python train.py --model="image flow-matching model" --horizontal_flip=false --conditioning="none" --objective="flow_matching" --cond_dim=192 --activation="relu" --fused_qkv=true --num_experts=8 --expert_mlp_ratio=1 --patch_size=[4, 4] --batch_size=256 --adamw_weight_decay_other_params=0.05
Rows from block 5 of a small image flow-matching model, named by matrix and row number. Rows with one number within an expert belong to one neuron, the router's apart. Each number is 128 + 32 x the weight over its row's rms, rounded and kept within 0 to 255. All counts start at 0.
Before each expert's rows are labels from the 100 images, of 14848 (inputs lightly noised), where the router gives the expert most weight on average: "top examples" is what is common among them. Only what is clearly more common there than usual is listed. The data: single printed letters, digits and signs in grey, bent and noisy.
# router: slot weights (model.blocks.5.mlp.router.weight, 16x384, trained with AdamW), inputs 0-63
# up: expert up (model.blocks.5.mlp.up, 8x384x384), inputs 0-63
# down: expert down (model.blocks.5.mlp.down, 8x384x384, transposed), outputs 0-63

# expert 0
top examples: the character @
router.0 [138 123 150 135 113 166 185 160 176 136 140 161 134 158  83 119  82  81  69 188 113 148 163  75 181 164  81 121 171 179 129 126 145 142 149 104 165 176 149 190 152 110 149 107 164 120 119 157 119 140  85 151 101  86 146 144  55 134 112 161  84  83 133 122]
router.1 [101 109 141 124 144 115 114 171 168 150 107 103 100 131 164 181 139 110 114 200 154 121 109  94  91 169 149  56 147 150 101  97 130 109  98  86 164 160 141 133 189 155 140 156 132 125 123 176  94 130 152 155 101 100  95 114  71 163  75 168  79  90 173 121]
up.0 [132 109 119  96 143 118 124 108 108 112 101  82  90 111 113 132 121 160 134 195 160 151 144  98 118 148 162 142 120 171 202 112 130 170 142 106 119 184 187  72 112 161  89 163 208 113 131 107  48  88 134 111  80 156  70 116 131 104 123 177 122 124 110 137]
down.0 [ 86  79 119 119 189  86 189 129 129  96  93 121 128 114 133  92  80 102 140 134  95 135 126  83  82 200  90 107 132 124 167 117  53 183 196 153 142  73 148 101 115 101  59 127 151 165  85 143  97  72 123  74 105 119 108 126 172 121 136 141  62 129 133 129]
up.1 [192 153 130 105 103 150 143 169 145 103 131 145 111 126 133 166 127 128 115 143  83  97 148 181 134 149  28  96 118 109 140 142  96 150 106  97  99 117 119 158 101  99 129 158 160 146  87 118 149 116 138 159 183 109 173 173 128  92 117 140 141 135 163  78]
down.1 [125 122 161 184 131 169 141 203  80 110  93  49 129 139 172 149 109 109 129 102 105 122 148 136  74 116  71 162 123 113 151 152 136 126  96 129  97  85 137 109 126  79 129 165 139 170 138  89  78 130 149  56  87 121 101 188 120 114 134 155 145 101 145 126]
up.2 [133 120 124 101 164 173 101 188 111  91  95 172 166 149 136 142 133 171 118 125 115 170 166 156 176 119 182 147 165 162  45 136 154  51 124  82 119 127 107 164 129 181  80 127 134 195 106 155 186 160 147 128 128 201  90 175 136 115 125 117  97 124 104  96]
down.2 [ 74 182 128 179 130 163 122 213  93  89 177  89 149 128 139 140 143 140 147 142 170 129 106 113 108 149 207 110 138 116 123 134  74 145 106  99  88 121 134 163 131 131 100 173 144 176 113 173 193 138 118  91 131 111 156 126 118 113 119 148 132 121 163 186]
up.3 [102 135 135 130 151 135 175 122 128 160  73 140 129 134 143 128 126 141  96 161 106 132 166 180  89 159  94 145 153 141 132 167 150 139 122  79 150 114  83 140 151 125 170 150 166 109 128 111 125 176  91 110 102 100  86 114 103 115  40 106 116 152 102 137]
down.3 [116  46 110 104  97 127 128 139 133 118 191 129 118 135  97 126  89 118 131 107 147  97 175 185 178 110  58 160 165 123 133 113  77 157 158 168  85 137 113 166 137 100 179 133 132 155 168 109 143 141  68 122 171 125 151 135 142 141 122 105 131 128 116 128]
up.4 [150 116 105 117 128 143  95 124 127  66 107 160 126  97 118 161  36 161 126 154 209 137 112 184 159 127 219 165 128  86 102 165 159  58  86 108  70 126 111 137 129  46  72 164 130 124 150 186  67 173 125 132 151 149 103 143 139 119 149 115  90 116  64 203]
down.4 [125 196 138 197 137 135 152 164 181  99 114 178 139 154 119 124 133 115 144 139 132 170 111 129  95 159 181 135 100 143 115 144 123  95 132 203 132 167 154  73 159 106 102 157  92 177 111 163  91 129 107 170 115 171 119 134 149 144 111  73 135 143 102  49]

# expert 4
top examples: the character @
router.8 [132  92 104 143 142 108 142 114 148 162 167  52  68 129 148 180 132 177 155 148 131  84 194  79 141  69 129 136 180  69 108 160 107 167  89 105 134 181 144 109 129 159 138 103 102 137 165 167 165 154  78  72 111 130 160 108  88  87  58  45  81 128 155 154]
router.9 [120 165 165 129 106 131  89 154 107 168 189  94  32 190 131 176  99 131 115 182 116 149 137 105 134 130 133 145 146  79 117 138 142 104  80 147 165 147 121 126  96  78 197 144 146 190 113  97 162 179 113 111  64  81 100 120 150 120  69  65 123 127 145 159]
up.0 [131 117  88 136 131 136 148 179  92 114 121  92 102  94 151 138  26  97 149 141 128 176 105  51  87 149  92 108 103 112 164 122 168  93  94 183 107  94 114 148 109 117 142 103 127 140 115 174 183 115 113  98 115 113  87 137 100 102 140 167 118 135 163 159]
down.0 [129 139 109  59 149  50 116 141  88 101 143 123 124 154 112 138 142 153 131 165 155  85 123 241  86 121 112 130 134  73 149 150 138 127 122 150 106 145  86 130 116  95  65 157 200 110 104 117 132  63 144  93 165 177 199 162 144 121 115 138 152 119  45 141]
up.1 [115 184 145 141  80  97 123 149 104 114  84  71 167 134 125 161  98  85 111 115 123 134 114 117 117 122 165 141 104 107 151 113 116 130 186 164 170 146  91 129 124 166 130 106 118 133 150 103 121 135  11 152 136 182  80 167 114  94 130 152  88 131 180 148]
down.1 [164  86  95 148 103 134 133 113  63  85 132 139 127  99 158 130 185 197 132 133 125  78 144 140 155 158 128 137 125 114 110  96 198 117  53  70 124 186 119 149 130 150 173 143 103 108 105 178  93  77 156 145 122 116 158 217 158 126 114 111 145 107 148 153]
up.2 [107  96 143  90 108 138 138 190 166 136  76 150 102 142 164 122 141 176 129  55  94 135 151 111 147 150  80 143 101 189 131 107 142 152 137  97 121 160 138 124 105 104 136 177 134 121 102  75  80 199 140  65 129  94 150  96 152  99 105 149 123 128 114  99]
down.2 [ 89 161 139 100  93  97 139 170 155 156  78  53 114 105  17 148 103 226  94 143 153  81 115 161 187 113 144 127 133 144 116 105 166 160  82 142 140 142 109 163 119  93 131 163  77 120 130 138  88 163 108 100 121 154 158 138 130 135 137 129 140 128 108 111]
up.3 [166 109 141 145 143 155 122  96  72 132  98 167 156 152 110 127  86 174  66 121  99 195  49  88 100 137 176 107 126 130 111 168  83 128 145 113  80 128 109  69 168  93 151 191 118 112 121 192  91 116 111 145 102 125 122 170  93 114 122 187  87 175 103 155]
down.3 [133 142 111 109 118  79 158 129 154 180 110 122  78 157 132  92 167 130 124 127 157  93  79 189 169 126 115 110  92 128 194 110 109 148  74  73 131 128 151 138 139 155 118  69 167 133  86 147 131 187 152 133 132  84  89 122 150 162 167 129 209 160 142 118]
up.4 [130  88  96 155 150 148 152 102 134 130 133 136 127  83 103 124 170 154 105  45 148 162 179 117 204 119 100  73 140  94 113 164 115 162 159  90  42 128  62 184 137 127  82 153 121 136 127  81 144 153 153 123 156 125  78  88 125 135 174 133 102  84 122  91]
down.4 [101 107 112  72 156 140 148 114  97 155 198 135 122  99 169 132 114 124 144 177 180 147  61 160 130 144 186 160 133 126 133  90 125 128  94 151 120 185 125 114 119  54 148 127 102 115 138 141 207 158 116  95 126 160  91 138 147 127 144 206 133 152 109 139]

# expert 6
top examples: the character @
router.12 [ 90 135 138 206 161 134 154 160 151 152 119 138 146 114 128 173 102 155  99 193 123 107 164 109 160 109 130 135 191 171 137 139 143 122 152 108 187 142  90 141 110 115 116 130 128 101 136  92 103 124 108 110 117  92  98 153 126 120 124 162 165  96 132 143]
router.13 [127  85 135  90 125 150 166 133 166 110 158 166 177 183 168 116 117 102 117  98 176 181  98 145 155 137 153  88  93 190 123 152 125  95 134 117  83 145 110 146 148 138 149 147 155  93 101 103  76 131 124 155  66 148  94 105 159 136 174  93 101 109  80  99]
up.0 [161 141 144  97 167 119 164 108 142 207 165 136 156 143 124 151  86  72 126  67  92 169  93  68 142 139 181 115 107  95 194 114 167 124 136 168 144 165 151 142 131 122 133  91 108  95 185 126   6 110 104 146 142 144 130 151 128 152  95 141 141 125 107 124]
down.0 [108 150 138 139 139 107 160  78 162 103  42 108 114 126 126 161 166 146 122 170 153  87 149 143 144 197 163 108 116 137 113 106 150 137 141  80  88 137 123 155 112 173 114 109  96  18 129 151  60 103 143 119 126 166 149 115 120 139 142  94 150 134 168 146]
up.1 [138 194 117 143 137 140 111 128 103 158 116  65 104  76 136 114 185 117 140 135  78 117 125 143 168  88 122 142 122  90 163 157 161 144  88 139 113 121 118  78 132 117 152 161 146  96 125 133  84 102 161 101 102 124 160  86 135 143 123 120 102 150 108 154]
down.1 [147 149 143 130 135 107 119 166 120  40 113 132 144 121 184 122 153  29  76 121 119 152  88  80  84 118 111  91 149 165 128 142 127 119 189 120  77 134 149  93 116 131 148 155 128 187 147 110  92  99 174  86 170 161 163 129 128 131  95 155 109 114 230 139]
up.2 [130 132 148 143 166 110  83 114 149  64 168 153 140 119 119 112 147 187 156 132 113 175 129 131 118 130  86 115 130 126 120 156 137  89  74 142 133 150 105 139 161 170 126 135 137 133  53 150 108 141 185 171 131 123 199 140  98 129 148 102 111 127  72 174]
down.2 [124 168 119 161 115 136 131 132 199 102 190 144 154 121 120 114 148 130 124  87 123 162 125 173  76 184 145  94 135 158 122  86  92 150  89 151 170 209 140 139 115 102 106 113 112 169  98 131 101 148 152 139  93  89  79  81 120 137 135  90 191 124 162 142]
up.3 [ 82 120 158 165 128 125  83 139 117 123 171  72 154 155 183 141 111 105 158 124 181 131 108  70 151 114 154 137 113 103 165 135 162 148 202 183 146 138 156 102 117  66 110 132 109  58 151 147 147 136 213 161 117 147 124 157 140 118 133 167 198 122 136 124]
down.3 [138  53 107 106 117 169 144 108 193 177  85 142 149 155 118  86 126 103 123  95 132 209 190 163 165 104 125 151 119 191 161 135 132 130 147 131 170 178  93 199 126 130 152 131 161 171 122 117 174 104 111 166 104 104  50 151 148 130 161 118 135 127 112 146]
up.4 [134 158  84  91 178 118 137 165 117 102 162 177 116 201 135 179 183 158 104 207 130 128 127  96 114 148 125 115 149 167 162 133 131 152 156  63 149 108 186 110 145 102 123  64 155  55  96 124 156 180 149 183  75 157 138 154 163 143 111 164 124 117 148  71]
down.4 [ 96  91 120 163 138 154 108 208 168 150 132  98  93 136 153 173 158 166 152  50  96  96 168 164 149 140  62 154 141 167 163  92 112 125 104 121 152 193 116  97 124 124  68 144 144  93 118 114  97 109 140  71 157 167 141 109 150  85 197 113 165 127 157  51]

# expert 1
top examples: dark on light; the character -
router.2 [111 105 186 119 134 152 125 154 151 146 169 147  63 120 102 115 161 137 148  56 167 115 120 103 155 109 114 125 128 102 143 108 113 120 158 142 100 103 121  99  90  64 152 147 141 178 132 119 158 160 168  65 100 113 136 164 173 102 105  83 206 126 131 186]
router.3 [ 85  95 137 146 122  93  77 173  74 100  76 182 197 161 131 132 150 130  93 142 158 122 182  93 171 133 121 170 100 167 123  78 100 131 124 169 155 152 177  90  90 167 101 143 138 131  94 105 124 155 142 101 130 146 114 152 198 142 155 158 182 129 115 141]
up.0 [104 106 158 151  82 122 152 128  93  85  74 161 125 135 130 110  78 124 112 154 136 151 186 125 123 115 128  96 122  85 119 158  88 106 165 122 119  89 109 100 130 194 117 162 117  96 117 114 134 145 184 118 155 137 126  42 145 115 132  84 146 134 100  95]
down.0 [157  91 128 131  96 145 134  30 117 171  77 164 138 150 109  99 127  78  77 180  86 138  83  83 181 178 206  67 109 140 195 108 170 152 109 148 147 166 122 103 136 105  77 178  93 143 135  76 152  73 126 112 110 116 115  67 138 124 139 107  97 129  89 128]
up.1 [ 84 110 132 142 115 120 149 160  93 110  33 105 176 163  71 206 151 154 145  48 150  99 100 129 196 175  82  96 119 116 156 148  70 103 101 127 112 160 156 109 127 152 118 119 112 143 143  90 113 110  98 164 101 106 180 125 152 162 189 176 145 124 129 143]
down.1 [111 109 149 120 102 123 162 163  89 118 224 140 132 114 119 214 134 157 172 191 193 111 128  83  92  93 118 108 141 142 137 153 118  84 142 206 111 146 147 151 144 149 145 123 144  93 103 143 108  68  81  74 164 127 114 146 129 115 196 120 101 133  92 103]
up.2 [150  71 129 179 141 138 104 128 160 101  71 127 156 151 113 146 159 173  98 176 158 191  72 146 109 165 145 105 154 111 147 129 133  99  62 131 137 142 109  83 158 140  99 131 159 210 128 132  71  74  85 209 233 173  99 171 122 148 156 127 105 139 165 126]
down.2 [131 151 132 127 109 101 170 133 109 146 153 141 167  70 136 173 120 176 117 137 112 113 111 139 135 119  88 177 112 149 126 170 124 149 110  64 147 121 152 115 143 124  87 123 140 181 136 122 181 113 125 140 121 100 181 143 125 125 116  87 136 126  65 147]
up.3 [141 131 154  54 132  89 139  18 143  43  94 161 136  92 135  39 125 124 150 152 147 191 227  85 152 152  90 120 145 122 193  95 173 101 104  95 137 190  98  97 144 165  87  83 155 129 130  96  66 119 107 127 126 113 158 159 103 112 182 124  94  89  53 144]
down.3 [101  88 145 166 158 165 153  87 146  45 182  95 164 174 174  69 146  50 137 119  90 103 111 102 108 158 115  94 118 139 141  90  70 112  99 166 108 106 162  78 135 152 122 179 130 112 112  88 163 158 155 155 192 211 123 142 104 127 153 129 196 119 125 138]
up.4 [175 153 134 136 132 168 131  70 116 112 124  87 132 141  96 122 150 121 117 172 180  57 129 173  93 153  51 117 105 157 122 178 136  44 105 141 161 107 146 122 119 205 146 184 130 143 108 138 105 157 161 126 119 119  85 147 139 159 122 155  95 173 204  92]
down.4 [ 82  65 144 109 142 159 125 156 179 169 100 182 128 126 129 189 200 143 174 143 101 174 134 112 120 120 164  87 143  84 123 106 130 111 163 135 149  64 131 111 104 138 102 132  93 149 137 138 136 196 110 128 104  91  76 107 123 129 119  82  98 137 153 104]